From a checkpoint of a small image captioner.
Model: 1.7M parameters, 32-pixel images, encoder arch densenet, encoder norm batchnorm, encoder activation silu, encoder depths [6, 6, 6], decoder width 128, decoder layers 6, decoder norm layernorm, decoder activation geglu.
Training: soap at rate 0.003, 4400 steps.
Rows from block 14 of the image encoder, named by matrix and row number. Rows with one number belong to one channel. Each number is 50 + 10 x the weight over its row's rms, rounded and kept within 0 to 99. All counts start at 0.
# conv1: bottleneck pointwise conv (encoder.blocks.16.conv1.weight, 64x112x1x1), inputs 0-111
# conv2: growth 3x3 conv (encoder.blocks.16.conv2.weight, 16x64x3x3, transposed), outputs 0-7, a 3x3 kernel for each
conv1.36:57 55 35 46 60 42 32 43 56 47 59 58 42 59 51 53 54 62 49 42 48 30 45 49 37 52 44 60 45 35 43 45 42 44 50 51 54 28 44 47 53 64 45 51 55 49 37 54 61 57 53 38 53 54 36 34 62 38 60 46 53 73 49 58 51 37 49 45 55 66 56 48 39 59 31 40 49 72 47 33 59 45 40 38 76 57 52 66 43 60 75 61 60 44 55 43 47 66 51 43 42 67 51 41 65 54 45 40 49 44 50 69
conv2.36:51 16 48 45 44 51 37 75 49 41 37 37 50 54 45 46 31 48 62 37 67 39 40 35 42 52 34 50 49 59 38 46 54 56 39 48 63 57 67 27 65 56 57 64 52 41 51 58 51 48 43 55 44 51 52 36 71 38 50 50 55 34 50 47 38 55 51 55 41 48 35 57
conv1.37:48 43 42 45 44 46 54 72 41 52 55 47 50 51 51 58 46 58 78 43 49 54 35 46 47 40 53 53 52 53 57 57 58 43 50 31 48 55 33 56 35 33 59 54 59 72 62 63 40 46 50 46 52 55 56 44 51 47 61 51 32 51 53 51 48 36 60 54 23 51 42 45 49 38 50 54 43 27 50 46 36 60 41 60 49 36 53 52 86 40 62 36 41 45 40 44 57 45 61 63 58 38 39 38 49 52 42 55 39 37 54 61
conv2.37:44 49 58 62 43 52 46 40 58 55 35 51 49 58 57 48 59 30 46 61 59 38 65 48 41 56 51 51 47 40 51 51 48 38 46 39 38 55 32 66 55 43 57 41 59 37 49 33 37 64 26 41 50 75 54 55 61 54 30 40 60 57 60 53 47 40 50 47 47 50 51 38
conv1.38:44 52 52 34 53 65 43 44 58 65 58 55 53 39 43 48 52 47 32 37 58 61 53 53 47 43 53 54 55 54 53 37 63 49 60 37 70 40 46 47 61 47 54 64 37 51 41 41 34 37 55 46 54 38 58 43 52 45 47 46 44 45 46 49 54 31 62 59 55 43 40 48 52 36 47 48 50 43 49 49 47 70 45 51 50 68 58 70 66 48 48 68 64 49 50 55 43 52 61 70 56 83 66 44 28 51 53 73 60 37 60 51
conv2.38:57 49 67 53 45 36 33 48 47 55 52 45 46 47 32 47 48 50 64 49 45 63 55 52 52 16 40 55 40 42 59 38 61 45 47 52 88 60 49 53 56 55 50 44 31 54 53 51 66 62 39 66 52 41 47 61 62 51 54 51 56 45 75 47 57 36 46 44 71 55 42 36
conv1.39:38 43 43 59 59 44 66 27 48 45 48 47 46 43 53 53 45 62 45 63 48 35 49 34 48 43 44 48 52 45 35 50 47 57 45 52 64 48 49 55 57 53 61 58 58 42 44 41 42 40 39 38 54 66 67 37 47 53 57 55 53 65 61 35 40 57 58 38 52 48 60 52 50 54 46 76 44 50 56 47 49 42 57 49 68 45 45 44 39 68 39 50 44 46 40 42 46 51 54 53 40 67 94 66 40 35 54 42 63 43 51 35
conv2.39:61 64 63 47 34 40 49 53 47 57 54 49 30 61 48 48 61 50 68 66 52 51 42 48 39 61 53 29 35 38 53 51 51 33 57 46 59 40 41 47 47 43 41 48 44 54 79 63 45 58 42 45 59 54 39 46 50 62 36 61 60 42 36 52 26 50 53 40 46 49 54 53
conv1.40:61 28 34 58 60 51 35 52 40 48 56 46 47 51 41 38 51 50 70 50 40 56 52 51 50 50 48 47 40 53 57 63 54 56 45 44 51 55 60 56 52 60 52 43 45 59 60 48 44 56 57 58 62 55 66 45 56 60 47 42 40 51 44 61 56 46 45 56 73 36 51 52 39 57 66 52 50 54 56 65 48 75 56 58 46 40 71 41 44 46 54 44 43 45 51 58 59 46 77 30 52 55 38 41 57 33 39 09 40 55 44 48
conv2.40:47 56 51 57 46 69 33 57 67 25 51 58 43 43 44 33 55 44 44 54 43 43 42 45 48 69 39 48 36 53 41 42 34 62 57 56 57 60 47 41 49 65 65 55 48 71 49 58 41 53 54 47 49 62 39 54 54 50 58 58 38 53 59 80 59 41 48 51 68 36 61 56
conv1.41:47 42 38 60 48 32 50 29 44 49 34 68 35 30 51 63 44 50 57 52 52 45 34 53 49 51 55 48 50 57 56 42 48 54 53 54 61 44 48 54 50 56 56 47 48 45 53 33 49 51 43 53 34 52 43 62 51 53 65 52 44 51 50 84 52 53 55 55 38 51 55 45 56 26 69 58 55 42 49 49 63 46 40 52 39 44 46 43 53 62 36 39 33 59 42 42 45 38 53 66 61 42 73 51 48 74 49 61 36 29 43 59
conv2.41:52 41 56 47 49 57 43 42 37 41 44 46 38 45 72 44 70 68 56 70 50 41 59 42 45 67 64 48 61 41 54 49 40 48 63 33 40 48 57 57 34 43 52 49 62 46 44 47 35 56 41 44 43 42 53 47 44 54 43 37 48 34 36 46 67 56 54 44 48 42 43 43
conv1.42:62 63 51 45 51 62 41 46 67 57 67 57 48 34 58 45 46 64 54 82 45 36 67 47 43 43 53 61 48 56 23 39 61 57 40 57 62 50 52 58 60 50 55 43 49 30 54 45 31 39 59 43 50 54 54 39 38 53 45 42 49 47 44 59 46 58 56 51 60 59 50 52 35 47 60 54 46 49 34 39 59 47 67 60 52 38 41 48 38 49 60 54 56 49 56 72 62 57 39 51 32 42 45 42 52 61 48 63 62 43 42 73
conv2.42:49 34 67 61 55 53 53 80 40 44 62 44 39 48 37 39 57 54 60 51 51 50 42 69 58 49 28 48 42 57 47 41 44 37 46 48 59 41 36 39 51 41 54 65 54 54 36 63 43 43 36 36 56 36 51 43 63 51 70 60 47 49 48 43 72 49 50 76 48 57 56 42
conv1.43:46 57 61 47 49 58 47 45 48 51 81 35 58 36 57 51 46 60 31 51 58 43 56 58 44 57 44 53 48 59 59 80 54 48 39 47 46 42 54 53 46 35 49 50 47 57 35 31 61 52 49 39 46 42 64 55 42 53 43 58 50 45 51 58 45 50 50 46 42 37 52 46 47 34 56 45 45 52 54 52 57 56 65 30 46 33 58 51 68 41 46 42 66 68 50 41 46 53 60 56 71 59 69 55 63 38 32 61 73 50 41 56
conv2.43:46 33 59 45 34 57 45 36 43 46 50 39 53 51 59 44 55 49 52 52 55 49 41 58 55 36 43 43 35 59 42 48 61 39 46 58 47 63 59 43 61 58 36 58 41 36 62 54 52 48 41 43 34 34 53 60 55 58 43 49 62 70 52 42 27 39 42 75 47 40 45 42
conv1.44:48 60 40 39 54 52 44 45 50 59 51 40 73 63 49 48 28 56 45 41 54 39 58 45 58 42 48 49 42 56 50 46 71 58 49 59 42 44 43 50 50 54 53 57 54 55 59 37 45 44 47 58 52 73 64 39 46 46 38 57 62 53 44 45 52 38 60 47 36 48 58 59 32 42 64 44 56 41 50 44 36 49 36 41 51 67 48 34 61 51 29 41 59 59 34 77 66 35 44 44 75 52 58 39 54 61 37 42 42 63 58 55
conv2.44:59 52 72 47 50 66 44 63 47 43 47 43 53 30 37 42 55 39 57 46 66 70 29 65 48 41 49 27 43 46 43 56 54 74 60 48 42 36 67 46 58 49 57 50 31 56 47 42 65 59 42 49 44 37 46 59 43 56 68 56 36 55 48 56 40 49 51 56 50 66 35 46
conv1.45:54 50 57 48 45 43 40 56 36 50 40 58 49 45 29 61 63 65 31 57 54 42 47 49 28 55 71 51 47 43 34 55 56 48 34 50 45 56 53 52 60 52 58 45 40 44 56 44 45 47 44 49 66 47 46 52 51 65 60 54 29 45 48 37 54 49 52 53 39 47 50 59 52 48 25 43 58 43 55 46 58 56 41 56 40 50 53 47 59 55 66 58 60 50 56 53 37 77 38 49 45 52 43 86 64 55 28 49 35 55 58 34
conv2.45:55 47 48 60 43 67 70 32 58 52 40 39 66 57 64 49 48 44 48 22 60 44 30 39 45 37 34 62 63 49 60 59 50 47 59 64 27 39 50 46 58 54 42 64 58 62 50 54 67 37 48 64 53 43 58 44 69 46 34 51 57 62 66 37 78 43 52 60 53 55 43 48
conv1.46:58 51 47 64 52 58 44 66 52 34 53 56 51 58 55 57 45 53 64 70 48 43 58 45 36 49 62 50 56 40 61 41 54 38 44 38 52 51 53 55 65 51 52 57 43 55 63 63 59 48 57 32 63 30 50 50 55 52 62 41 20 65 45 47 56 37 56 37 53 58 55 56 42 44 46 42 66 72 54 43 38 34 52 35 48 54 56 56 58 66 41 57 43 68 64 40 73 45 53 65 54 52 47 62 72 60 60 51 52 57 39 43
conv2.46:54 57 65 42 70 43 55 49 48 44 36 46 57 55 52 42 30 42 54 59 59 54 44 57 55 47 41 39 16 52 43 42 42 53 57 58 46 53 42 36 56 43 36 89 39 59 43 49 46 37 45 55 59 39 48 48 55 49 45 46 43 50 56 55 65 56 47 50 47 34 46 24
conv1.47:52 43 46 35 46 47 50 40 48 50 42 69 28 45 40 34 60 60 47 48 52 41 57 59 67 34 44 48 36 47 33 54 64 48 57 38 41 53 44 37 36 50 65 44 52 45 33 47 47 48 56 63 50 47 57 54 53 47 55 43 47 54 52 37 51 65 55 61 55 48 38 49 50 52 30 49 35 56 64 58 37 33 38 47 40 55 47 45 46 46 37 61 56 36 62 44 53 59 47 54 26 44 31 57 29 72 65 70 52 47 39 60
conv2.47:60 65 50 63 57 61 51 42 50 53 73 65 44 38 49 59 72 59 41 53 59 48 61 49 53 38 55 49 43 55 45 67 48 50 61 61 49 61 46 45 60 61 48 45 36 46 54 47 47 43 38 37 45 50 43 42 55 57 53 47 58 26 56 47 37 60 48 61 45 53 67 43
conv1.48:37 56 38 49 51 43 51 56 47 64 29 56 53 47 45 63 45 51 35 38 55 51 56 53 62 43 62 43 47 39 61 74 37 46 42 57 38 36 43 62 55 56 56 75 51 56 39 63 37 51 62 65 50 50 54 49 41 54 46 40 52 43 54 48 43 62 48 50 55 43 49 50 39 46 66 30 62 45 55 63 64 62 40 47 45 48 55 47 44 47 44 50 43 37 21 38 46 37 28 48 56 37 46 64 34 64 53 49 60 67 54 32
conv2.48:44 36 45 41 51 72 43 45 55 50 52 58 52 47 54 49 45 39 45 62 44 44 46 54 42 49 69 67 45 31 26 43 55 39 42 52 48 50 50 44 37 57 45 65 58 64 56 42 41 52 40 52 53 37 42 52 60 46 49 57 51 63 64 44 40 42 46 55 52 44 60 41
conv1.49:50 60 63 51 56 48 41 44 64 56 40 49 50 53 41 49 52 27 48 48 54 45 49 44 55 56 46 50 47 52 52 53 46 48 48 64 59 42 46 60 57 53 52 63 49 44 48 49 52 48 54 47 50 47 39 48 47 44 45 51 41 46 50 50 57 54 46 60 63 55 51 45 41 48 65 58 59 46 54 60 49 48 53 38 59 46 28 60 44 52 26 53 51 50 50 41 64 22 68 53 36 54 33 36 35 59 36 14 62 11 73 48
conv2.49:65 50 41 62 58 52 39 56 37 52 38 45 41 48 44 42 54 41 68 36 62 40 37 44 38 48 42 61 55 54 68 37 56 49 49 49 75 53 61 58 36 39 58 35 36 52 35 61 50 56 62 44 50 55 48 39 54 55 46 47 68 56 46 50 57 50 55 39 43 56 40 64
conv1.50:59 48 55 47 49 44 40 48 43 26 40 39 52 44 55 43 36 53 49 42 53 58 43 52 40 55 47 48 59 70 49 55 48 45 40 43 41 54 57 46 56 50 47 61 50 53 59 48 42 46 45 52 40 44 42 38 61 35 54 38 36 46 62 58 55 48 47 43 33 53 58 50 52 50 57 62 71 64 61 45 61 50 46 48 52 53 50 47 49 40 55 37 30 45 51 41 43 56 85 24 48 47 23 32 48 44 37 46 43 71 77 59
conv2.50:47 47 52 53 49 58 53 51 47 46 56 56 56 67 54 47 49 22 56 54 42 61 46 57 62 51 53 48 49 49 41 34 37 58 39 45 42 40 51 44 54 55 50 45 37 58 52 49 44 54 53 37 23 90 60 55 57 65 53 57 56 38 57 51 50 32 49 49 61 58 50 55
conv1.51:45 38 40 37 45 43 55 32 33 49 50 49 23 59 51 49 34 40 56 55 45 29 35 51 48 44 49 60 57 48 49 45 59 47 60 58 36 53 55 58 53 52 58 33 59 47 53 64 39 38 47 58 37 56 47 56 58 58 43 31 68 41 38 44 38 50 45 45 54 52 52 54 29 57 39 36 47 49 49 39 47 49 53 39 70 54 43 30 45 34 66 53 46 55 62 49 53 80 28 50 48 39 41 46 54 50 52 36 42 61 43 50
conv2.51:42 39 43 54 37 48 57 48 40 46 47 39 57 51 52 37 49 47 38 68 51 54 61 48 44 38 33 40 67 50 52 55 43 49 52 58 40 50 35 45 36 57 52 70 65 48 43 58 60 45 45 58 81 63 69 41 57 50 41 45 48 55 46 49 33 51 46 51 45 54 14 42
conv1.52:50 59 47 72 47 56 47 50 60 48 49 56 71 34 56 37 39 34 30 45 51 61 45 51 23 39 46 60 54 35 45 38 57 45 49 67 56 55 60 54 41 42 46 61 35 64 54 45 53 38 58 41 48 38 44 54 52 41 54 47 45 47 51 46 54 52 60 42 53 64 52 39 40 39 78 29 58 34 48 56 41 60 47 23 56 49 49 37 53 51 39 64 43 43 42 45 38 40 49 42 57 48 39 39 40 42 54 60 53 36 62 47
conv2.52:46 39 43 46 54 41 47 52 36 59 59 46 61 42 52 50 31 37 47 60 61 39 55 57 56 68 40 61 53 47 83 54 64 58 57 33 53 61 51 40 38 44 54 43 44 69 54 56 41 35 48 52 58 50 58 52 44 45 49 56 55 43 54 36 41 53 60 62 45 63 66 51